Rows from block 5 of a small image classifier, named by matrix and row number. Rows with one number belong to one neuron. Each number is 128 + 32 x the weight over its row's rms, rounded and kept within 0 to 255. All counts start at 0. Numbers have three digits each.
After each neuron's rows are labels from the 100 images, of 14848, where the neuron reaches its highest value: "responds to" is what is common among them. Only what is clearly more common there than usual is listed. The data: renderings of 100 made-up gadgets, each built of a few solids, in any pose.
# fc1: MLP up (model.blocks.5.mlp.fc1.weight, 768x192), inputs 0-47
# fc2: MLP down (model.blocks.5.mlp.fc2.weight, 192x768, transposed), outputs 0-47

fc1.112:126124131180138104075080130138112149072105169108104127112238155164136174125077118118114132125136146105141054111120112109228124191163102137118147
fc2.112:068167138096191118180160139095111127151172109160152149155107133111115168175100123197117125099183167123090111127135098129098171066052164109146145
responds to: black

fc1.265:100180145169110148104142155123136124095133165149146140121157102173124164125133237089100093138202130184149102090098184096105071143159148161118109
fc2.265:122133134079196128164149128093110121136127068155164122132128104117164164208088102132140071120137126134170139105146099158059178086097132151084147
responds to: red

fc1.35:176147122153067111093147117116150144173119088113070101161113160136232081101127123131113188134121105087077071159161072064164145143129151117137092
fc2.35:106128108175128151138106179184119042117113133132162169098117141139176094097119118143141117153151148121131190140162146089122140198114076099141093
responds to: red

fc1.661:129112102115105110174092162169059143153117150073164112109092107110164185124068118101156078127144208155080115051176130092102142126152096132091173
fc2.661:075122170139124104104137152132148208146065097124104087127111060104092121162135107099105135093152175133106127153126149131120161119109109127182156
responds to: teal

fc1.675:139144176189095091095150130144092191154092210160177081142127189154120139074117127085145166140173164092157087121095165147148075194169081123130143
fc2.675:198170121068197123109193139126128142092154064128118160119098128166111145183086134123137107153089102093098105128166077179080227085107137175158130
responds to: black

fc1.141:189167221124037091163160160122140141131149185088154080087186160102102084136121096134150126067205109199147098166114115118127106157112087110108159
fc2.141:121118157132153094158136131202124090079191137117186124110120168152163141100143122171125120132169127100159174075143089132114112156130107126103109
responds to: white

fc1.722:092109147179110130131102101112164094140080120094147137191166125103134179105105108111147121174129155111090116122122166050120107157181144113158161
fc2.722:171201128129153150125100136126162158098158174134111176111177136152079128090168114110089125076055153121098162155115173156178102064133174121167158
responds to: pink; orange

fc1.410:173138134163131159115127101156124110132092153081098161088118083166183112161162161114142119113159187152151084085123141147102194114178100138126121
fc2.410:093135101072128110159149119172112065124116109144209109084148089123159160155157187172141100185112137137112111077063079178094084143100136148082159
responds to: purple

fc1.452:135113118119117157165131110059137160134098117175147134153114137077066134054177120123122144137133110130093198144056141194107125082110132173114138
fc2.452:081140138192140146138076115132052096091184128150135100122093088098158115173132104146160111087225122154168123122110166096109142194122118147138108
responds to: yellow

fc1.282:135106180218067116096097143122132149148119140110113115072155158131163134126078109071135101155115156174146070136116132089120112209133075103133126
fc2.282:106225139160159130133131103148156104151100166146103104146079119115109122116102070183125153141177198133178077160116134102109139045148194094164104
responds to: black

fc1.214:167112185087097150127100129070159167116139106149110102171084144141107098052122125126131187125067133155119141139183107105136110155108069107111108
fc2.214:117126129193111149117112131169041045121112137114152111073136160168140088177145149139150144116152131123135117128137153108204148203124088134110119
responds to: blue

fc1.5:169138085106106101091153179148130172168070132135124203089165131178122168115139156082130187168074119162152117117079148102152127113168116097110116
fc2.5:155131120138160151175122146128127161135119129169101147111112140132147104195100077107078179079148144115152136095122143103093071104104181126096145
responds to: yellow

fc1.474:086100212168110094109101130067163091102038100162109088144127041085178132124113184095173135126151096169108103158153124126135099115112126154126197
fc2.474:171116123160210087130142138133078088085108137127123190086106157113100124160113096134196198119165154083165170083155107171056084140079141163111113
responds to: white

fc1.219:163156106145124164113147175114146109132147121148204132068106114156109135142126132145193134070099163152115098144194146093142104117164096091083119
fc2.219:158139178080120145155135142197161170123158131137153105158159140126146090123168141083127111136106110075192180072161075192056114139112113128109166
responds to: green

fc1.172:110079109135070207138074170154185162075081168133134136094103151109158143053111127130152111122091139131137120125148153071137082128098125089092122
fc2.172:149061157121098092149140162124105127165064111096131096154136138148124182126162170116125122131136164121124137121121111166123094169112069153105149
responds to: blue

fc1.189:094133205145146144163153110080179110112185152126086125115122138103170152171154148082117128090052131095143170145170080069134237144112112124136158
fc2.189:134149142192179190155087152148096099094134193134138168117177125116156093095188088159096160154156132103182189128105143128112077139136072156111132
responds to: purple

fc1.124:086105098213108136119099156105100100066126136133140180110167162129184186111138108130144095099125156092187135132055147140151125176123066112104126
fc2.124:095076080131082136117112109062144057181078123136065127159085154115108146103159161160130130166165136124190098179146112161150145153112064115177078
responds to: pink

fc1.355:141138152153092147126123107138164096168105116128078193096134144154101087141102104100128132172084136161184131073104167091100108176170100096104118
fc2.355:091180131174130137134144107126126137095117151131105103151112123140190128109097088167134131125180151156142119110132122079073145059134224103129112
responds to: red

fc1.38:115131152177147156155103106080082118132172148160126174136157133111133151159130111129128138113158114079154198140086154134156106161158133162094138
fc2.38:108129112117150138174080087129096052148159139141179142118123106128189109094102187155087114160162123116088147202109081120117122174102074133138130
responds to: red; white

fc1.574:167059120094056144088161148095152088096133100093079174140136114075120110119193097091134141138053162168091170143151144129104159128120107110151130
fc2.574:135153105146125161124155106116106105110145123162146173134150129116110145094122155183149120181203107117147071141131104117156184158117150169116107
responds to: black

fc1.213:133172103114131122092122132136130080149117144099146101107113092108131099163174121126162048115140150179135094118123130133147111158163048136106147
fc2.213:082157155122124159203126177147082120130101139120096146151187122154150157110164119155132149149159206120123169084106048135131081094120122137119105
responds to: purple

fc1.169:118084183148085091143150145114182103126099112128176071170145121170166088085150094117124153109135090095126155171117146164125109064147088119110165
fc2.169:105165144138176177160136174121135114072162126174102182085114129050119150188065097134097144053162186172172134154137159129112163082084096133175116
responds to: yellow

fc1.705:096165109093075158136172122081144148152142128050083122179120170099121141118119149126085094135126117095151136049071116130106114162131111122167174
fc2.705:159146144138152126153146122151182127102129119168117163163116143128158081097063103104127103129162141142137166126215105063105117128117151107172112
responds to: blue

fc1.114:139096120090089130192151143086094157063160116089128113137170129131147161123038084102121195057123152152105139134129140118130157123129134109105124
fc2.114:082159131172147138076115157135106028126128141097131129090068165162121079179142091129095114108145143113134174147102172160128135099142121126145104
responds to: red

fc1.695:135111173119184177161123114060096092088101136130124139162149138094089193126129204072100130112144119197080096123159112147161095153137104102116090
fc2.695:125188145078148151198138114093195177136159106160147149137106091115167117158096110140100136078067154156113142072099136089087095084070199098086174
responds to: yellow

fc1.193:172107154115109154104075082104201122125143105104142075185142113144102131134093136103107120111126109168158089143135116129174136070136111113148202
fc2.193:108113094148169148120104127111099074100108160088106186110105135109148141121102086205142131138179137146148157094134134095078162137118134093147077
responds to: red

fc1.638:110131066148063081126169086110194154157079127119163124184112131144150132068164151136128155114166153126119076142156105135093200142153120094058072
fc2.638:121177104138091168135059122131077151156152111172139154145161104175118132066135154130141165151177168146143124099110138120144075101173140173083135
responds to: white

fc1.344:140090117118149139138119121120117150141168108091186186132119118096154120120168148174162102118143081143067098171107117166124166184106145113046070
fc2.344:087112167159136126134114149130051089203061110119115087114096148092136124130172105150114227111108113124138116148120152144133101117102185152102092
responds to: purple

fc1.324:109131141159097164123167147139187095100087183146102089197119119110105090116142163114105156113109152130159107079140128131118152146079119127130161
fc2.324:120172154150144158122157106116156066145157166160146116046120169095103117169150107161111113108122202133160116190126095114125120077103121135107132
responds to: brown

fc1.408:152122126133128123072082152125132140118149162115093107177166134145142100071140132182114098130114183127085204110104102068128118123157118163086148
fc2.408:122113060157098103110105072156169085119177147110175126112135107074172122095121150155162082147156136142115138176130091087182155170167094119171126
responds to: red

fc1.352:105163177145149163157095114168165122057103085143094168191180105171134138130156152118156106152169146126120081080103188101131159163152122135048143
fc2.352:134098101065140160150142163106110117110129136188138141058140115145100127133149094103088122107068140130136146086143150111147119080095154150136129
responds to: blue; teal

fc1.332:176184129127152171157121122111146138154139062148108096152132156154197136141124068141098138108124081098092153159131122131129137093134159084099133
fc2.332:170179121159163145120126160148060094109088155090133141093142192100135118142129164112120156133176094092150169038175169145122152137145089150141074
responds to: red

fc1.561:064079122155140115141157068121153139146155100095078123135178157098123133110119120128090179125186100085073120106137137096110122154108102184152133
fc2.561:123173106094173146199137128133098126099134145176165157072141078049170121122162125098056130091123185159098149124116144105064102125116120147091137
responds to: yellow

fc1.405:091044131082100213128093088124111121152148174102142100129133149154167178058133145151115100154138159144173140158091110181153108132121043104135135
fc2.405:113130127130125094092187146115089127117082088106131104091064137097145167159125104121134137098124151156083107114110097119111091147092175147063105
responds to: purple

fc1.196:133186118135163111126062142113172095143070145139113164234143135091120150099120119099102197072114083083102134179108165107126144123162080121131121
fc2.196:105149111181143186105092132111068116128096168099110141109098118105112125104150125168168177159161180128188134153127160206131118157153121129107104
responds to: purple

fc1.285:175100143150122165159141109143113161177132135070152098135127171168113103205127189113139110115150133119156087130152134137115168225146160066115108
fc2.285:153177119103125069116140119194161132096193132117129106139086106154143089122122140106208148148099113145124111122161123125097123056165178106150156
responds to: black

fc1.694:109129167126082140107162154151149109151096146075151080155126184120129149126102110138177072140080129199052163084132178132121124106118080137127097
fc2.694:073097169148090089077151146117127138137096161119091070183113071133115124095213112098172153127142123132101139157089127158134111136132131099158150
responds to: pink

fc1.343:096114160132085142109142119135160125158118095125192143123109166106106139130085107101153098156098116110112163142152169088188116105192133078087142
fc2.343:072116180188103109101141160121058112164095132109122090105138108191103140154155146068162166121124170129132125178062123182181094131103131120084161
responds to: purple

fc1.130:159168138142133171130088141098086155140105159109138044174138156129117137077167118133185085101105126084111113122102126141167079107117119155102159
fc2.130:194106144115197120102203141132138143115138114139158147087141152116112132179088071096094122082075132116107156122182152122096170125107147192172127
responds to: black

fc1.554:093106101106075105115151185109152167120145128135039116185174109144241129102040106102087131192078084079148129097091130096110195175061136126149121
fc2.554:141191171155137170183131138159078078123060164106140091134191169164153091116197122098108132147120123097142174084080140127134100076137113146096154
responds to: purple

fc1.533:114178150126119144157134121081162148156107136149184066133153148197178152124165137085101109089155139076102112127105138125144165100173093068139137
fc2.533:120086068094097135151122102156087108147137115108148118202100121126112178126121157189170090121147114144184119127156096119131191134161126091160066
responds to: blue

fc1.322:144143172146157095077108164138068119092096136115160103115194147116184163141123144143102153117170073090201099123116123133146122172144104137136134
fc2.322:150125114110203133178202167147088139114165107151147142128159136084106143172122080125138205099141165105045144183136137151087154107098167187177134
responds to: black

fc1.448:075159128128108117133123110120202094131157160104104150161105112148119098124126147133161168101107124119107126097081099053119101142163093062114157
fc2.448:124154178172110077103083106140146085169110167134093057142113189121131071099103113123108136133138123148105114154137159133127131114151092073164116
responds to: red

fc1.764:093163083118083122187158139117144124161138160053130099143154144124104144118161206098098081109160083073148172121063115154130118125123126077159120
fc2.764:162150119072125142181153145116190174140123121184134164183137143098120101112062099132095082119137152146141154127224095057121140104111138087185125
responds to: blue

fc1.623:101170091109130087131118143087136158130153145160179184093098082174144139117098127100115149191167140183168154102128186122101107133124096136159128
fc2.623:092115133165120145123124128142098088122150134136104067128143075118125134118163121123148126115168115159186122134119168104158177114121097134156174
responds to: black

fc1.185:121100133175077129126138133107161113113157088190127169165080128118102089113129099039165168123150158188121183123194092098113129130145093143108182
fc2.185:124119042105135143127116130112066150136203116126135162106142095146098187129169143172132135138118069103180160103084112168142129104133128155101186
responds to: purple

fc1.30:089107105176133185101070181096129112151136178135148140112181157136124141119187131151138094155127147090148196128081180128159173131153142119120203
fc2.30:137137100079161087150143103133124063125151130118182154119108180078166122083106180116120153148155109103113158153143102125092099110138142150109111
responds to: white

fc1.41:132107150215144081113115166133094157142078175137164078134207166124144124126118090135153082090177129106156112104052108157158081182166137124110093
fc2.41:160180098055180108125202128145166124100188098142175150123081154139128140161097144147151144175155147109132108158196080140091193050110177160175128
responds to: black

fc1.611:173168198099110209158184135157157102127122109114161084151148161100096141094150128148192122148078196148101135203092145105118061095168123103103163
fc2.611:184114170132134116123152155155088151057125137118085144150200144179133071151105121063107142095058100105096170095145131110150123114157116156143168
responds to: white

fc1.466:192101214165070159102142168119125105091093116101125128110143116092131154125165164122182130153145169134134100170116143137153080098162104137111126
fc2.466:135069133175120100099089157161105136081147164092158102110121159110200074124129124126155128099084103148145162107122186146084144227148095125093121
responds to: red

fc1.632:141172140125147158125088121095084122159069140137138124181200134165157164128119130124176108118180168111110113131109128077111095149120077106097115
fc2.632:158135115121126106070090162112160127123111117175076142107137114114067113055114116093136139143093091128142112132187161147171157147124093148186122
responds to: blue

fc1.334:147131101107147110149137144151121137156067105096172136141123153149140101137180087144104136072167111128088097122155170130048155147132128145101144
fc2.334:158139153071081125118139118134112171149134161114129127140126153148135107127101097119147142123066189117112143123161092124091095173172130103120079
responds to: purple

fc1.132:204106152154059121104117142142155173055099087134115106164138139178145115105065179108147160096130162170079138140104122132170094120163124151133105
fc2.132:141096093188174165124139144116100100104166132108193164088097181075116131168092114150122162108207133130168136084165146135098144187137071137110093
responds to: blue

fc1.113:140167155142084088103175146169127111179135142097150168098146169131090082149165121083163130165151094173099085155127146180126154163148073114092110
fc2.113:141144150136125128132140121184130089109085180105180155122192146164184087051167142153136132181082121102117182089128095096112103148158118117073119
responds to: yellow

fc1.238:111127168123097128110086191105072177160107194104121127145193128141104114127079155116110165139130135152152101130083120122179128202159041148120175
fc2.238:133167162140168125153067075129102076133116185115122132134131167186136199140153182151114125155159144112174143137123064147140162123129113111122127
responds to: white

fc1.470:144160200190163136170117144154157126096080180156134137142170127104112121112184144157062145097145109090126189134068145107155077111107168126084150
fc2.470:154090118150145089143088142154070079113211128118130146065118168117182081154134160098113140112182095117125135142121136101100102225092119160101135
responds to: white

fc1.330:139117083223132158104156116122103083105143077159127121100121164160140120098160171079096148096105157149116102133154195119094181142107110066096126
fc2.330:086114134150137165158100157158093079152151087175116126088081080084178096150157152151163137098124160177140114143154122134158127116107135121106164
responds to: yellow

fc1.109:153118153149158159127095090090156125114130174145173124113145103144146144118123132131118131066138074139085113182147113137139150165140085133115131
fc2.109:070139134112156157157158151095079131177149095168143137162149065141144136134158149162129151134100179120093104193119134123155173053071083128115135
responds to: yellow

fc1.190:130177112133161127049140145162135108084127120180120090161180118120080125147133112068091162148123056134209124165164154194119135162117093145113127
fc2.190:123113102138155172112194153048185120126092101170071156143103098121098127151093056120104128118092175128156126137141132117100130064117137147189140
responds to: blue

fc1.445:108162109120127105087138103120189150161067163073069153159140147182085058170125160122118131147104107104113160088138107061148064146171093104173144
fc2.445:068099160122090116148091143145108098150184148180107087129109154076198075085126131157107172095123145172100125138140111109132063157099074092101114
responds to: teal

fc1.229:082092166109061129144152116094180133099064115181113137149094181132065094093117147122117064088127115140116179077137106167156132131160106128120151
fc2.229:089130076145118146112081168118065077104188155130143115088127073127179097111166114180164131149121163174145140133137149099112179185150108108136098
responds to: yellow

fc1.418:160126066152144116060166186058117147089067162061126142145196131121135137201146073097078108122148140140160174175168146120178123153150091166140114
fc2.418:137097154137116148141119155116121120131111123154118110137113144145084142140139121112137119114206091108192099095140127174123131152064128153135106
responds to: black

fc1.12:146177171195119046087166123141158108140049161055138133168160129119102036199137157154112143191160109088143104145139209038083099160157124105139122
fc2.12:097110132186117175142031142113079095148126161172094139099141123099134103111141134155110178118099147147114106118051122148210092177077112118119128
responds to: teal; yellow

fc1.641:137070098145064113121116120128120163086092101163105102122137063118111128076173098135116150185160127160190117178151066157149140108116103119165128
fc2.641:165128112162139149096122077122098091113098146098125137165111135169153098085122094162143089130185135177134141036109162104105093142152118122116112
responds to: white

fc1.558:140142152110078122104153199100168167140151089142106119121129091100128148060123174057156138130099177151124127162125105086160108159141114148111157
fc2.558:145163093105106135133111092141124138166153146098155172167183127146070151172101157143115064144137099083159143161077143165173138134172099166153184
responds to: white; grey

fc1.361:117111152152138111137124135134074076122101134166157131098110143130157136085143164102109188114117113172083123082091118127159151194120061095065038
fc2.361:144116078099133180168077156082149162156094097166160172119132135156122161138115134132104104165109086108201130117127097154166088080108130157099167
responds to: yellow

fc1.7:119170175146154175141075109137159065158119185105124162130129181140086160138158139126073123176095174105156157156128155087210106095172113132143223
fc2.7:134153136121157083163092029153125094104140159094138153125100169134175149083131174146116128128216139092127167166128074170071112185155124128111087
responds to: white

fc1.414:094185135198113075070105163123127136107183162113128087164153173142197095052139139150165099210151117133112178101134168125141121134140066157129157
fc2.414:136101138103151074097163146155074183112089061108123105137127132194117124162127097043118195079078109119097155065146148142104131137137160150114135
responds to: white

fc1.421:164170205153134158147145145113100116148122118132133118155107129124137132156061119133098135098149158176102113140104146092132129138080182149164199
fc2.421:108089128094110112138165099198172102150137122139174103081117115153117107154173172140131090152138083105132109111120109153167142125131090131104141
responds to: brown

fc1.50:111134122220113151108165154115091119122100182117148146157143121112110130157113105125023125120149155105065131096035108124120157162125149109088138
fc2.50:153141141129140162159094142126138171116140105178142138092155109094108105194112091110132133039112087159101141147162196073173141161120118144142143
responds to: red

fc1.588:089116138102042088152152183152089132154112139104063089174174140177210111114076156068170106166076084053120151131116131113137146129111116094121125
fc2.588:075115173177162170172128147137079046145136153125139131081148160106168098126168129159141133141163145120125198098102146090111106139100115130090121
responds to: teal

fc1.276:165128103092126170226116131132142102171136119158090085116111127115144084141145187126170126157129120125098156039145162115106104068163161093137147
fc2.276:155088140135143080084171101106137096110079084126175116087100180203138113128085089133107078141133143136177097139132128148108133178119107127103098
responds to: yellow

fc1.571:116145189207162127073142105131068203133122158134113106155145182139130141139100119132149179118122099121157131132113110160201105154120133134128119
fc2.571:154078129122174076133129114086148171177142144152093165190114152128110149175070084115094151042094073133041108091118176077107178118105163130162156
responds to: black

fc1.531:108159124106087120153131139156131108134110087132107090121126130125182169108162149146151099092125090124124137113111111182109151068211102088144138
fc2.531:107124074157120164175103134150159104145141155164130179101158112112133153115119145175163131160093145156130117134079112098180101122118137096129142
responds to: blue; purple

fc1.278:127132142140108153151146091172188148079072109105145130135127103152076115152167153133131089032158110140101154148153137097151150106169106147076161
fc2.278:097123092170141204109090167122078098132156132080173146137161067141115108092182165129126115147140106084184147117124179186137142125128112140117148
responds to: purple

fc1.51:082082137101144074114117107158078109164171093176150124119115159129111090145165095089155172105073112114115176097120158120139098148120094148124124
fc2.51:129158106139091112098144140158149154134145145102153117195154103155101111129148158113131114137101110114080106154157096141231131113159067112139162
responds to: blue

fc1.192:152132116091107104128181095111115045106125139098179119089110133096130173185099132085070134130092119150138085120079119148114132216072179162123115
fc2.192:173094149150164127150121188161122165140102134132133179149155129093113121125116055120120155076139111105106210096182169091131093111177154155173106
responds to: pink

fc1.516:115137164171150075077122166123096172131132086130138169149132069189102142152136112119165132190196084115131085151108166131160118110129169163103127
fc2.516:096089123085141134160161158150076109087159111150140099111096103099166165105202123136148171114119126176120128080094074141150099057073115164095152
responds to: purple

fc1.307:159129190127074116117062107118123119087157130128127109119165161126162114116131140145083137111094105098114090148069087090148152170170101145106121
fc2.307:134133114168132211178065108083086075128164145211114146148081140105131148090129112168113170128172090159200120126140134132121178075109085138141082
responds to: black

fc1.139:132139142115113134150086072110158109176122137152101158167077119133139115079106092156121103154078133116162141195094076151119184185157125081108072
fc2.139:203136105128138147131093128080105211121146082181131150125128131145115108142062119082146186082082111146131101142166167107109105106138160167106174
responds to: yellow

fc1.541:142199126142148089167165138068107080081129205100149102109123135097107162134171151086149118156120164175131136098137169060143070125166145152084152
fc2.541:135166119121114101104084134114140166085115085137107137205170095175167061052102090084145138157111132145112155166170117081115115154165157124167157
responds to: blue

fc1.482:062035100102098113099101145095136134102070111152100211091119142116101179129154147151090113169119175116119155137142148124126123165138160177132089
fc2.482:165173127096134191215145113154105117133150107167196155105113124135156177141101122175113047090190154150138101119165074120103153103117101127103085
responds to: black

fc1.197:131130176155129124157152070115114147122104152144118098109152156114186147149079118132178127082169169132059073090160123080173114125116165113104124
fc2.197:171112129136100127085154181135166154089146125151170118109129121143105074150090102098096091052100107152167111058151157161101176238116050127137152
responds to: red

fc1.692:170123163191169141085145118166164125096087082118132102113213138135064120144090099122094123151178148129118099196102150120185064192117133144117108
fc2.692:134146156124199095089180088105136171144098105156117125121076156158083154205100111104161145125086144124134062100108135195090146088094203164149136
responds to: pink; black

fc1.205:128109131176127107099176161072098089143140158076119089133134117110116120152116172149117158116110094157145153136082158126131083094154139086113052
fc2.205:122085133085094091091110128092131139151103061095114104148093139146130150106153174070129116164112104098136088162182089159112149084120143147180136
responds to: green

fc1.568:149075177117158137163095117114151101194126094145064103177093118112136133132146088152210130106116114134084130180138099152111121076127139160074172
fc2.568:109161074114118162136115094051091168161165130145095152136101113151108146150074116160093146116114114165172066142119139118149146151120124121093114
responds to: yellow

fc1.457:123184086105074124182163151085201116136119141064120117166129084149135158133115169101100106130149124143116146139082097149134135148115116073166125
fc2.457:178102124132109148169113157146161146149134129191102174159136154115148051080062110126126121106135125170122159157217114069129110130137121104179125
responds to: blue

fc1.667:168098135148149159175117105139183123105136108092108140115149183142137139160187164145107133127161033111135118157107097087140170171063115113110152
fc2.667:143153091125096098100046127123107124131185163139140092148112102144121092063139138145209160152094126172112110126120181181099145096169098134171127
responds to: black

fc1.578:144100153084093188107117102130137065148134107099135120107127121146099098137144098152147076119122145171139132091118087104137097169145155113111118
fc2.578:091142084192102120083140110071122174094077144156079135154149086123103179097109074125104152131121181147127123125093177139109109126137144112189122
responds to: pink

fc1.766:094048187177075075105108093176099176143083121175114148060133144086126112098179154110156162098094126202157078188166143135150164169110151082136119
fc2.766:136192124095157088130189058125186145124166132154161130127085142172170137149069138181119082159138157159143090119118049108088151139093176099105149
responds to: blue

fc1.47:064088085096120088163183127144126113102117173141127101151132084148157223079141097104153105076118189164127158134117147118169137132193147082119130
fc2.47:108090136172158121067154153115122125079117072139109117093106074112093141143126103100147139109171132157151081174132192138121176161102123160185149
responds to: red

fc1.92:098173175125110051122212114094143129148118137128115090164095187105185154111166151073104166113149125084116113165146100076182122119141128143133077
fc2.92:098123142231140148132144170173157085075118159172088147125159099126125081091137130105115174099143156142192145145168167108127072156134112092192146
responds to: red

fc1.66:159176194157133141081116159118102081147142093073110159172189109115127102145143110151147112178125168122168177178094141113128090111156111115132190
fc2.66:107149126201138138112093114162115069098186096093160138121132090150187087106114187126142124140175130108133150200142110131128133160161104148112180
responds to: white